A small image autoencoder, trained from scratch: decoder widths [32, 64, 128].
Rows from block 16 of the encoder of a small image autoencoder, named by matrix and row number. Rows with one number belong to one channel. Each number is 128 + 24 x the weight over its row's rms, rounded and kept within 0 to 255. All counts start at 0. Numbers have three digits each.
After each channel's rows are labels from the 100 images, of 14848, where the channel reaches its highest value: "patch colour" is the nearest of a few named colours to the mean colour under the peak; "top examples" is what is common among them. Only what is clearly more common there than usual is listed. The data: simulated stained blood smears.
# convs1: grouped (20 groups) 3x3 conv (encoder.blocks.16.convs.1.weight, 320x16x3x3), inputs within the group 0-15, a 3x3 kernel for each
# convs2: expand pointwise conv (encoder.blocks.16.convs.2.weight, 320x320x1x1, transposed), outputs 0-159

convs1.310:132122114157106131135142121127118115114139130128137130142151138118115137150107126117108122097086137119183122133097128135094124122129119118100115105247111080131119115111105122226103097156114148145114123151133113102128139113138154043129138142136136136135145136137131137130126119121108136147127106132099089106091150110107070078111167103151145084136084144134142137141140140123128136129135137138155135137131136123130146121072144112121130
convs2.310:110127112153155109120131121114145178138127119113109157130126089152105078124109118067097118124117166142131141135124095160108093098137084139124130130113132150125154128107140126154126147141101153174117138129171146202082134154157117136142139133131140093143133168132148121095137107118095115148110120105107144127141119136131136139182159115114123132061137146117124183119146124140082116121120173128120134085126100081131136181091128088134118135118138105153111092111099141100148139120109136
patch colour: purple
top examples: lobed nucleus

convs1.196:135109139140116130136146130096091113146128120137147170150140149141153150135152132119111121125117118137123133146113142120139123139159096127118123122110125125131130139140132162098143147152135141085125168226118132131100140186145136127135126175104139155143129096143141163144126119118129131118126124126123146129126150197104145112145169141140059189126147120113117125139240138113122114127120131126129119124126130160161125144073133153176155
convs2.196:123113115152168135139125118111169128106158146129138151129139099104107169143183138116104144115120142115157126156109109144087113123116144117133114115154146128140137113154140111098155129094112094190136142150136093103181099091174130135133121120096127120156104097087141134144143051145134162159086145142156102172106104072135171122101087146128110102139121147145099164125124165113121106126148144128139142140111116166134166148118138139088123147084143120144134132111114112139090076143117139
patch colour: purple
top examples: two lobes with orange grains

convs1.163:181187103197163000120106069145126095106111101144146128126080119121163139130115134135104118098147130119117145123115140128134142133130136133132133132127130130129123125126137134136123127138135218098120152090107121124094110143152131123113131143127130117131142133136132118125126128137130125135121131133133133141131131138130137117146146116114138115133121135157140121127118140148158085114117141084119132107132141148094156136146126178110054
convs2.163:116138149129157143117135107145176148137142115124126096117173177137132108111130174163155104138135110102121129132113084121158154118141108115112089127140108128128137112098118113101108074145167119194138156072142096159129120154148128117171126126149109174143117121127131155131137151112108130087119146149125121167122101107130143147099134116115122156113111097155088125118139145139103133119127121128122119105140138168114127138128161106186140137107124156095133103145136130112136129144133136
patch colour: grey
top examples: dark grains

convs1.56:131141123138129132146136127125145133160096126081092141125147135154074167133119117081138137084147125123140127136130122139149133121136120119137126124148117124111121124131111133126127136137131133115098147106128129118163125145126064149113116058160128152129094204144157125131118150135108155087083133155142101114198100118122145133104130100104098158127131095135122113138142120143138127135128127143127119136136125108097138096249084122122092
convs2.56:164135124159113145137123103108137136091102101145141135135113126141131164110116148121137143129138186124196126142151109165123096121136146137163122077118129096131161106099131126154104115111164110138129120124150106111089134130163100129126137146128100168124140129118069138166062179092128140094214129114162119138123138117140081138158155119131114120137116118124164092120118137081107098150138110134085125137111114136123144143089107167081116126109134114145121133095119117129146100153111169
patch colour: pink
top examples: crescents

convs1.207:129130143127093155136145133109117131123093172126143126121142139132196164148165156122120129115115122128122119130114144119143162112134157123118128118124127133113134131106126110138142125157118123189097138132131127147121125145119149188164103117093138140144211062140154164147122123122122117126127138121130168134170042128130160155121169136137171094131120128129146144140184121105124128134119125124120121127119134154135151188100198098129129
convs2.207:130121158114101137133129097133095116122093151103125147135130113141081111182065140144153127118131147104139122098113130099113127148114077141154153135163120138118170128133141117091112084112111131169138148104185115117165114100153150129115125126125169152132079122117115175148082133103160084126061126084182136097140107092143142166135106115117110090123116113127107108109153094121134128118129132122125109147121141098149134130121114112120130128094169117140126081106107134108114124139154191
patch colour: grey; purple
top examples: two lobes with orange grains

convs1.251:147149138153137149147175135123121110140162123179169141138151142133032112128113139130109128119113125122117128105177124207154172107169131133128129135116140126113124116134124123127139132136114094177130134099177140198110114063134155191115089198101135111127111116124122122129126182152102152137101187103092102118134109107129119127122116124139138132127144133120108122123110113136113117127117124118130115127108136134126124123136142122131127
convs2.251:121127167134148104115113078143138087188134150128133110125137094138085082089154113111137119137130096162089115118115140105122109140135135106101128150135146138138104110139103129127132093136124155127147198119130116130136125110064109118113130129152136138063115157064135134135187126117122148184116128111142122152164092149093148134123124113140098136125110139135100136108123134148142092116115150112144136107128098087188124124104151105122152129117103148157126103111092081128157131116096125
patch colour: purple
top examples: crowded; round nucleus; spiky cells

convs1.129:177094136129131112118118150148097138142097123144115154158107152163112090105123114222007135150102116104078151126125129127131133120127126128125129128140129122132128120138126139119122124134146114133124129134138121145133142109153139115126122117148194021147144170096116105083138120128124137122125130125129134132127133135130122122116143125123134134120136134159085151128144119096103131162100121126108165132065122128145128113125120127132137
convs2.129:125134124172153159137125112126127167173118152130138079126101139146150127151165105135078095155178147108167130088116089131156154116143117127140144106094133105135150133095157138114137117176197172136127116133107075123040125142124151137148139145111121070145120127093118143164190091097159173107076121179154139131153139079091156112130114112121123118111119125121111176123167148126119111146150142123104124131120122126138142137123143102129132156142097131125125131127151100136103115100048121
patch colour: grey
top examples: crowded; discs; target cells

convs1.284:145147140137140154134121139132132120082109109114109112115125133135181134154116141127126148107108160144166143110107109104145104137072125140136146158143151142164149128120118121124108132108128123091137118113110138133125119181107132242120128155123110113132121171139167111127173150128140143139150131151130069156163060149122146142119125129121102124122124128103148128204132124117162143111113116114096116118123117099110108172157171121165127
convs2.284:110133141104098121124131135089122144121146150134136167134146166115153108102109142124127105088126126131099121157130126104099118112133172164138123139156094150115114142104122135141183142122175132143147148118111141138086072080129116124154125101129151103134115139093158153180074134126149122156163110123130163130176150129075132126123141152110126144100092127102097134127118136159150103096131165131110115113129109118155144129109095135129134138086138160093117105152161088103186121104098176
patch colour: white
top examples: crowded; platelets; spiky cells; no large cell

convs1.208:100060138145144123144122116123129142129131114127132118150091136117130117121113139127102131134140120127147125152132118066194083137130140152140107108137114114124134130133112110123087126103161087108126104203111154128109123144115040126123127114131138151137126127126112121122132134119143122135117127128133147139120127115107108132135102160106108138144169121086137144129119123112125124168085119114078161143126140081078133140235118164157115
convs2.208:127153159126180149130105119122106101098159133141140156113123124110133182154123150139092130126095122107138120151141149110112167162126127126108107121104149134121121132112123127102175132139101103174171114129122036137077122114133108141152128127119119167161134142153143133093087181108134111094121145105136169128124111149094128154128126130143151147118144121116124065140143127106142123153106127131110139139139136130189178104129163174132132137140083134149121096169073133157146102108141135
patch colour: pink
top examples: crescents

convs1.259:093126129155179100127140149128102084172093165139120137126123135122131126130128123149110100152162135117095127125151140119124079137111119121119126123131133130127128138107100137159068147127127151102124146089137099129141125192146124050096129125131107119138098156141102117136130126077114166181106089124121145155131127108131159097109173153118123079110102179161099123119152139125138116134187131126072089161162112131116129138127113135133125
convs2.259:142142120178138164147119121139118111118113202133129106134119134110138124147126115074140099128132143161182106097139122094146068133104127097124085137137136157135131131124085136129104118102116070165156142145136169139150116117133141124115118118118140147144141163119110123076094129143191145134151125164132153157165117123115125139116124132126132119165140097125074101132122133122129134124138097128142117119127130142140146140126115124174125124112109120163142120118124069140157143106181105
patch colour: purple
top examples: crowded; round nucleus

convs1.180:127144142126125137128150132138116153092182097166084073096092137113127083135078147130134138126122139119141135149116108133119109120100140148130113114111119149135116140103138102139168123167069119136135125127132119131129118140144134123144113136122124151105160074196129176105142122110094136123139151078145106107139182113128108204080111145160078147173129120121150137121133139124123130167112092158175102150091124136136138130144114125125126
convs2.180:107146144137137116122113119147120133107166141124111132125141099134036129148145116096149150133116123113106116094120137128140113166149167114117149126078112117149157089092125128146119167167124110099104123095051136074096127142188177134127114131137123098155151149131107111114140082110176132124121135160172117091081112156136122133097141127147120106085122121146132124128130135135108124112139116139127108155130127118132126181121136124172133122119119134052126153073103122118185142083075150
patch colour: grey
top examples: dark grains

convs1.23:121100140138119199133118105118132131106236158116102121138139159129080123127128130106100106118089086141119134126093121145133140140143136135129113088212088137129123130150121115106124135115135126083100127150070137134124131134131125139135121125126147140140118129129117108131137124142126100114121136143119108109150255117146126148131133138121117117116127133133134118133140114130130144128135118144085151130140150131127124136115129130140132
convs2.23:115117131127146147149108120144160156125151183117119140131133131138075120163177121163120132156181124140155105101134123171149121154133126115089173115123136168139131159105046141123128157143113136132119147094201159150164114102118130151153119123116131141129166102120125118128101166074166132132066130136117153111114116116142196133158144131119143147146137106113073122136154136117101135117149188134129148108136135130138121152123117119124152139141116140121122112128132133154133075097154131
patch colour: white
top examples: crowded

convs1.241:178098125094148092143146115115141116107062134100134138122120112133117140115105145119118135132138121124138125105141057124181162114128099114121137125126121126122134120122130118132127132134124112000112137108156172150153113148113103172075148124129130129133130140117130125127171170143114237065130119140118115140101133084129129169133127130134135125129138131132127135136121126123134127124150135133128126114137112116133128130130161130142122
convs2.241:117108102126172163133146136118143132150171109126141129122144150135124116128114100110126144120133129144089148133120109117093121097133112096126141157140125094102128075130163129136154102137126138172123101125180101158101126103107103117140132136131129166130101117121133149139065087148139102151119124190145156136153082117126173143111180130103115099114118131121129138137116141147132108166137130133087122174125124128125142131108134173145114100127102124167129138131169149146114153171112160
patch colour: grey; purple
top examples: dark grains; crowded

convs1.211:164144096134144107084127149135135133124148136124135126116146131099131134116118116133142121141133129135108126114138141144109088149114134109122119132103155102127151133105146111155151115138124112151097091094130105137122109158118042133145101099192134134137117119136136120138119152128116136144131108122145132145132128129142127136119138126146107091103134147152108144113164119125137109144039175194229073173115150121138091141100116138164098
convs2.211:103109110138097135119109127132140180168137153123132133107130138116134112077141158112092179129127143149155125137119139139175102083085118140115153123084140131104179157100123124138146132134167145178152134121182093098133126140112160138114130116126108125130112180125096122093133115094154182150107131172096120128118093134107078139085116138112124116099123136118126100126130122124146095127141149131112129155120132161187129086109141102106135084118086116108129090071098113185137139116141175
patch colour: pink
top examples: platelets; crescents

convs1.274:097110096092201129155105079126152136112126112112115104137136120114177099133101132134142130102120117124094161140157135116150108121126149128113124116185142113120100148132127114125108134121130147109182107045134162075165086118087121142132113144152110127128091113140113170085112112092121180090125157129136124113140156123116118118134135137136131129137126125126085151101097156153156137133139128136132121135127121099137096142209137133115116
convs2.274:124116101136113102112142157095082162132123127138152098144125133111144096150136115114127162133158077076091127128138123149082131098105158150117166163136161136112122223180133137159144135173181098107101185124125130153185141101133107128150123124138110139075130141143117174122124117161096113115186117138133149099169147144111102134194129146139126109111134167127113144135129134150115136128124155135113135077120109159160146100133174140134133128141149155127115122125128134165118173144116103
patch colour: white
top examples: crowded

convs1.140:117130145121118124121121115136124135133144139115109099161176179131078149078071071159176177125096086083072054139125135123123124136134139133126126124127123133144133116127120122133135117123103116124119130137124141149137132114137128130129111129090180134188099059099126158106129123131126125120129129135138121121133121129134139147116116119133124131139146144141182175126068102115169111147107189154080093130112120124141115131149132113127120
convs2.140:151135105103107131126113129121124147124156112143149101102104162128095121139123142119140183146155145145152119117122120121109154098137194100131110152113119115088189135158103138151126107143169062111111127084129154104137122089122141110109111117144093186123116151130132120146125128106133148166134104084151123164146138106104109167156102161155128132112114152116125104134154141140120132118104148130142138077121119117140143125154159103183125163137183119074113160132123122117118110116103100
patch colour: grey
top examples: crowded; crescents

convs1.278:141055137161168121092144108150099129096121119135144128124140103125112116124117138084165120194029148114132124131128127105123123111142129135124112150146117113145124122125134113119127127127136156156156093148115163080154094170145158120191126150132122115108112099142108177173114093111115200131114102117110124109081172119134097126137134127125113114136126116147099130112198142129120132126121126119123110136124128126141123130162132118131132
convs2.278:136139119158113105129118130178151129077092169132122129148102154099080108130172117108111123131140147082122126122095134130137163137130119116132161100129109136130176134149126127146150038119183126162080134134198154084190121095128128100107111122120122110141142160126118125051130164182113131148103139136126150120144127167123134140185154147146145136141147144157099088131104144178139109128105129134196160174132119112160097187154121152148133122105126096144124140122123134138141094119140115
patch colour: white
top examples: two lobes with orange grains

convs1.101:113141132123115118117156134124113132110096132116105145139140140091135124121113132123152125139120122137119151113086149127095100160120080146135133115165126127097070144147108143094109142140111150102128154234140138142119133132135134132136136128145135144124138122121139130133119130128132128131125124146118138146102149097135148118153113152157040122126172091110134058102168114092117148147107121135103149119179148116108128071205158144110116
convs2.101:119129102098128141136108126080138101089159102118141139132064101103145127111129156123162136138125128170146154132126182134117116120100118126119092140151099114116108153090126133157130154122092144125180108128147148089141116090113134107138106126140126141142116107119154096142165151120121128193147099162144139149167134068085125112133104139138118131130138153104140146116128140084136122115117096122133139176118109116099128116137129109102129142089214131121142094144158111164106164127094156
patch colour: purple
top examples: lobed nucleus

convs1.301:143128119122136124129125130129123132117112107135115122131129139130106123128115121163130141142123135129154162110128126157163162128155128094150105107180166129160112167110112133044130123154132129115122113148141128123120125081080113244084120175098125124140130129124127127132120141116119151135138126118107122115121136120125129133152121126102123156124157150135095115100160136112095137099157087087244152128125131129109133124118119133112137
convs2.301:133134125132123099132121114174143115146092125137135126107131160119154142111082174191108139114120106091109110181135126125127120179140115156176131065113156139138159174115125145123146119097121127075131119158137137147102134151135148147131124121143147161160150155143135117110122154086062085165149122161117085087130143127088158145163157134146122118113112114125101160120113141106114160140121100129152162182130108077077120098154196176104120137111156117116130089169159112120139117085114149
patch colour: purple; grey
top examples: two lobes with orange grains

convs1.42:147127111111118114122141165167133093164089174075188055138147130121103129151147132118104119121144128101152147117124131129136129132125133129115144124114113148137134116119123129128136128137132145139175107212133108069082124120129129123143131151135129091141118078067092098084125121120133130131129135126115120122117134127146140142145186130149082116110102134107145122154197093102054139118122113144144120132128141123135125136138144121104115
convs2.42:129107121084108204136136110116158125142170135117119131141130137138105169115113115137182145125130147167204136104136153132140133139131102109132153130138118136127133165161144128124110119081134145136136098156140095157106129144153115123093118133117151135155122130143164097125180089146132129138203141172115110105121130107143093123161105119115135144108125144136198109126082123165122131138131145129121157126120129102138161117144116157160144127156121153062131133126127117147156120145116184
patch colour: pink
top examples: crowded; discs

convs1.110:136111134122140115135129137107128119145117140107119118140181061110089203102129137162098117117142108134128155123104128116152088117072153130122116121116114116099125125125112116124116117134126090148116182157140120104153129132130140141128133132137131128135129141123129138133134129127137124139130140125155099157154183100090146141129073202071163058147107162143145096119106154097159095130126142112142143163130118101158111163082161118110116
convs2.110:109116076090064120119118127174169061111110175126143151114114147131092112106105087142101149143143102101139123140137112168150107129143138117132063164072135110107089138146082150148118138141084118107153141134162106088070116160088165116146113122149106133121111118133120123122137117102131098165158065121152124098191109112139123122149112134136109116123104141137170128113140092101083110126099144115189143104102102183132120123108152133102136126149145146139142114100170140149153133141141137
patch colour: purple; grey
top examples: band-shaped nucleus

convs1.21:131133101100129147132121147101135107110098217163142134127130120119144092127161133112103094103246077115168094124156117100099129148125168130113128125135149167113147101141115154115128146106110086191146173113126134126120125121140141119120129118116132120145148103121140107145138121137130123131127119137112176139102126121114074117163138123108116123121107129129125144116116119127113115105208131136094145101122159129098137130117130124137120
convs2.21:129111134133082132126123120154153125140200157153139144198099143144123123106114128127169140120126199128123120110123073088102114092129155130132136153152099133127116103071169111122108113130149120155105116102174135162171119114122146112147121116135126121130130147119106189086152146102136127139141129125125145180147117133118101159086127116118133143198145126137084112132112132118094109123113157117131139137122118143099148180116106139094131137111110128175139139083149161091110164138104159
patch colour: grey
top examples: dark grains

convs1.318:164102122153075080117094133098130121093113136153094164116104122109140110126131108109102141110166103100123106127137128137111079106095126131153116134052119119092122131089149106119103166096102107130121114106120159118133134112151134147103119118114143126130132114129123127128136083113090179082121121099141078119098214067105120082108104132105170080105132129137138131135127142123122124135132124132132123125128125112090134106158128141106107
convs2.318:140143171147115122132115120152112108130131156119139145123115131105132148152179122087123072124114118121140127108121149127136127204115127152113161134120110117137132052160097127124144147150102108151154107127146157103161126111158134118116127135110063110078135119122122114149072129142150136103105121131095120140131110127149152123136074120129114110127129101120123126121099121127096134115120073119112077115118145143102107133141119149111128074125135135156129113175156089152138178124113161
patch colour: pink
top examples: no large cell; platelets

convs1.277:095101102094229125076131152132115124142106152125114146123139110122110137103146128123156123160108108138090117116138148148130138126124104115108114116146155133115140114122127121127142127127123149102121113124127121125147183188119169024092139072122138168144132161083138080096129103133113163115135130121107110132111169115123105148121116122123125135139139140121120122090125142107168163115113125128130140138146138139103138121189157116136108
convs2.277:119117132140142099118134137109146071111144159119145139155125135113117147117108106135081167123138109156181114082126152119161096066129095095136140160103126090134142125094134119170138142110120139132153069134100115119164117159138114113121123116117180109100152164137107155116101123161145132144145140124108094155128117170120076121139125132122141153128143112115125151123155137081133130138097140133127138106135120131168144139131155111152141151137107125113125147115150128108117187095111128
patch colour: pink
top examples: two lobes with orange grains

convs1.215:078138192119082088109158134122127138136131148133136123139108117096144080146109136140113138135133128111132139140122154129119099104186100119125115132122113120129129155128107136163106154142134108082115098091104149134089076145150184054101169149110138133142141122119130128130127121122121135143125119135132141129131139128145134138133140131111100138121096110106131155102145130166141096123172101148196184133097142081102185112104139125176128
convs2.215:117122087123159154120117124129127169138115156126122171088121144107123123101126124099141095138120118146084117153116175125157125094122132152065109143102117137139106154136116128140157159142133178134139119110153092110086134117123097138117133128114107117079131090122072091102177129161180177128072134090037131154143094134154130121106128114117122112131127149148205141127186125098123117091136109132143156123120117120202118083165168097088143119135103143176139081116097108144147163138131136
patch colour: pink
top examples: crescents

convs1.252:129120105102085107121153167121139098145080138155129106152131109094105119147129115138128132133159118127124122068047148116177106106129147133126128135122115121125137120127132120159138114148130149153099125043094114130174114093127124177151083136149143133133136123126120131118109098138138238150131105116115135149064169121137149134116129126123130135135135139143142136140126127116126119126132134141142124127139116116130109158199156132130127
convs2.252:098119125122123077123122141098102126185169125118128126156119095107074144124124111114166159133142158132120134151113109170078143155122123092151125133120090185114150120122133140143151152130099178101138088106135114106078119119136161111112118126143144108158117119140147162087100143117114117128104132114099155154133131059137116147160104116103134120148136139123094145126093125111081110193120086122109101136114124158130116145118107157120116089139128138133127113142136140121156210114183137
patch colour: grey
top examples: dark grains; crowded

convs1.315:131105115172097115131153104159120139133101094118070155143106110104127119145139127131109140081080133125146133133173108158120099160079092142107135105080127110125102180097149073084125108106123155121116128123095109112146124118156130106139141132125126126122128138120120119112147084121076157100158099126100100094055137126121123121126064114053145158098168139124132121124121126116119118124123120123132121115119116149110130112114113129092146
convs2.315:127109138143107162137132109095148142116156158125121112143140090134175099156161098168128161143164090147099115073123117119106154115106097131108137103118128116131107100117098136156110098076180108144139168159096128161160119148132115132086121112118092112110135139127085126129113170176145121109110153144124141079134084095132129090107097124124127135101128152128114120139130108098110129141137097131128108125127144142099129140137138123131142079152102139101137154104123132175132150098100086
patch colour: white
top examples: crowded; no large cell; spiky cells

convs1.132:125122129127121102137112116137109118118101120121121146115153109121204127096137096074142122150162151104113094118131130137139148131136132128133137129131129127126134131091116133110099149101127130127130134121131137132134156104123120093086145150135093157119128255152085104110133137134129123124121130123126122126126121136133135129128126130125136130134121135090135127179160140141127112125142115100187163119091135127132121116097082157145127
convs2.132:135138093107128096134144122126142139115112102135131108117096090127159162161110144137118146127119114092147119135124136156144190139105108126110144082121140123125151128186162120088110124119114085157131134175129148215167110122115150103146119124134150141112114093101103120131155127181197117112120136117188103081173109148117158158180135116137128082059113151103124120128149134119107127154144136127140120128126136137105127105117142122112127129119145103117153147081132180097144090113097131
patch colour: white
top examples: crowded; spiky cells

convs1.141:125151132135151147109139142126159128138158136112152147101178119143196156119165123166192151116083205163223161116113121117096114128112122128112127113106115133119125126122138132154115115142101127126117113102111124117129113145118135162137107117122154130147199182161178176164119132120137126134128132130124117127112102116118116118114103122117105115126110119121153140156082169147127149147116100124159139123112131135120160144153103127114110
convs2.141:136122169139122126132115078102133103108156106095111135126125103092084158122134147120151142145141102122135130136106108129136154122098084137126185160158126097097151156145115113114111115154156071108103092149117157097156127124132110127089115128121131111154133147116118115140157163134174123114118138163123107152103106160094113163140149111122125109108117184100061136115144160145153106159118124106109082130109114114131121155137134117076122065143097116091118124063138132112124062147108101
patch colour: white
top examples: crowded; target cells; spiky cells

convs1.14:127127119101104139146138115115170146117130138101124103128143126124113109144137138090113157121113073157124145138150108130121134111129126114194138085067070125175151173144123131117147110090120145137112129147152113108135125107143135143135117116129167125070120079187157110120128190116149102147104129118147140111132127138114119136128113125120131137139134136159193090115101168112125104121113141139090121132158134107106120108214120121109106
convs2.14:134151115146117095108118122090115195119121170139157122134110102148131109149108115202124147117132161151074129143125107112150093189128131124121093128130153127123148059152132131107158094127153124093098138124082095212141131116103141144119139128127116102141139115146122124129130147111102139112098147129131134109088131133130071131145114125107134116119148090112166153126112134161176124109140119120092119122133126127163139136135133107112134150148084166103120113155112098199099198130122120
patch colour: white
top examples: crescents; no large cell

convs1.316:110111148132069094162119108097093133136086109161120112118116102130124111133116111177115096100125133063096148164127122138117088138086077132109129107105088115136121129114138093094108140105107090104155135112085134131121157107139125127111103089146129125120130129121130138123093119122115161109161074088114126092116163107083064120114127114054131174094102148141133129130133124128129116128123122132128125136127117105115120126124109165084130
convs2.316:140121141146107150122121134141109132115176142109110106132113130114157147154134132127162095126131126168145141093134138102076142152106105083116156106084111120114133057138122130151152113134128096143143117139132112118187119110151144116097123127119097151070142113152072120101068151140105110122085129140143098128140095141143148156115060117137128120086131082131103111126110118127122112110108093117132123135123141129108131172127134101108153097143126150134139128163145079149115149072075112
patch colour: white
top examples: crowded; spiky cells

convs1.0:118110121118161134127158129118085127101255078133136112119149128121147129126132119113118136156135172151130120136129129129143127120164127135140124116184116121125102117088118122125152156151121117134142130105120110106158135128108127118108134095117138144134134038130132144135118102138105174127155157168124119155109128105107125142122139127144105113122127136119126148115171111139156136134131093108098153145119126124151148144076180151122124
convs2.0:105117159089115152123127130114135135152163159126105085140127131136139127079111088112158136121099097128092135114135120126131150090143168137119148135139108137126137155117090116086098097152134148138136135112151155077156137097127146134084140146130137110081131128143170137112172139152106128103083124136112107134108133135140125088159055084105135110117131135111147157114122130136122133153130132127117138108123118086132082129138047110117146115139115143124135105120101141121121136130142120
patch colour: pink
top examples: crescents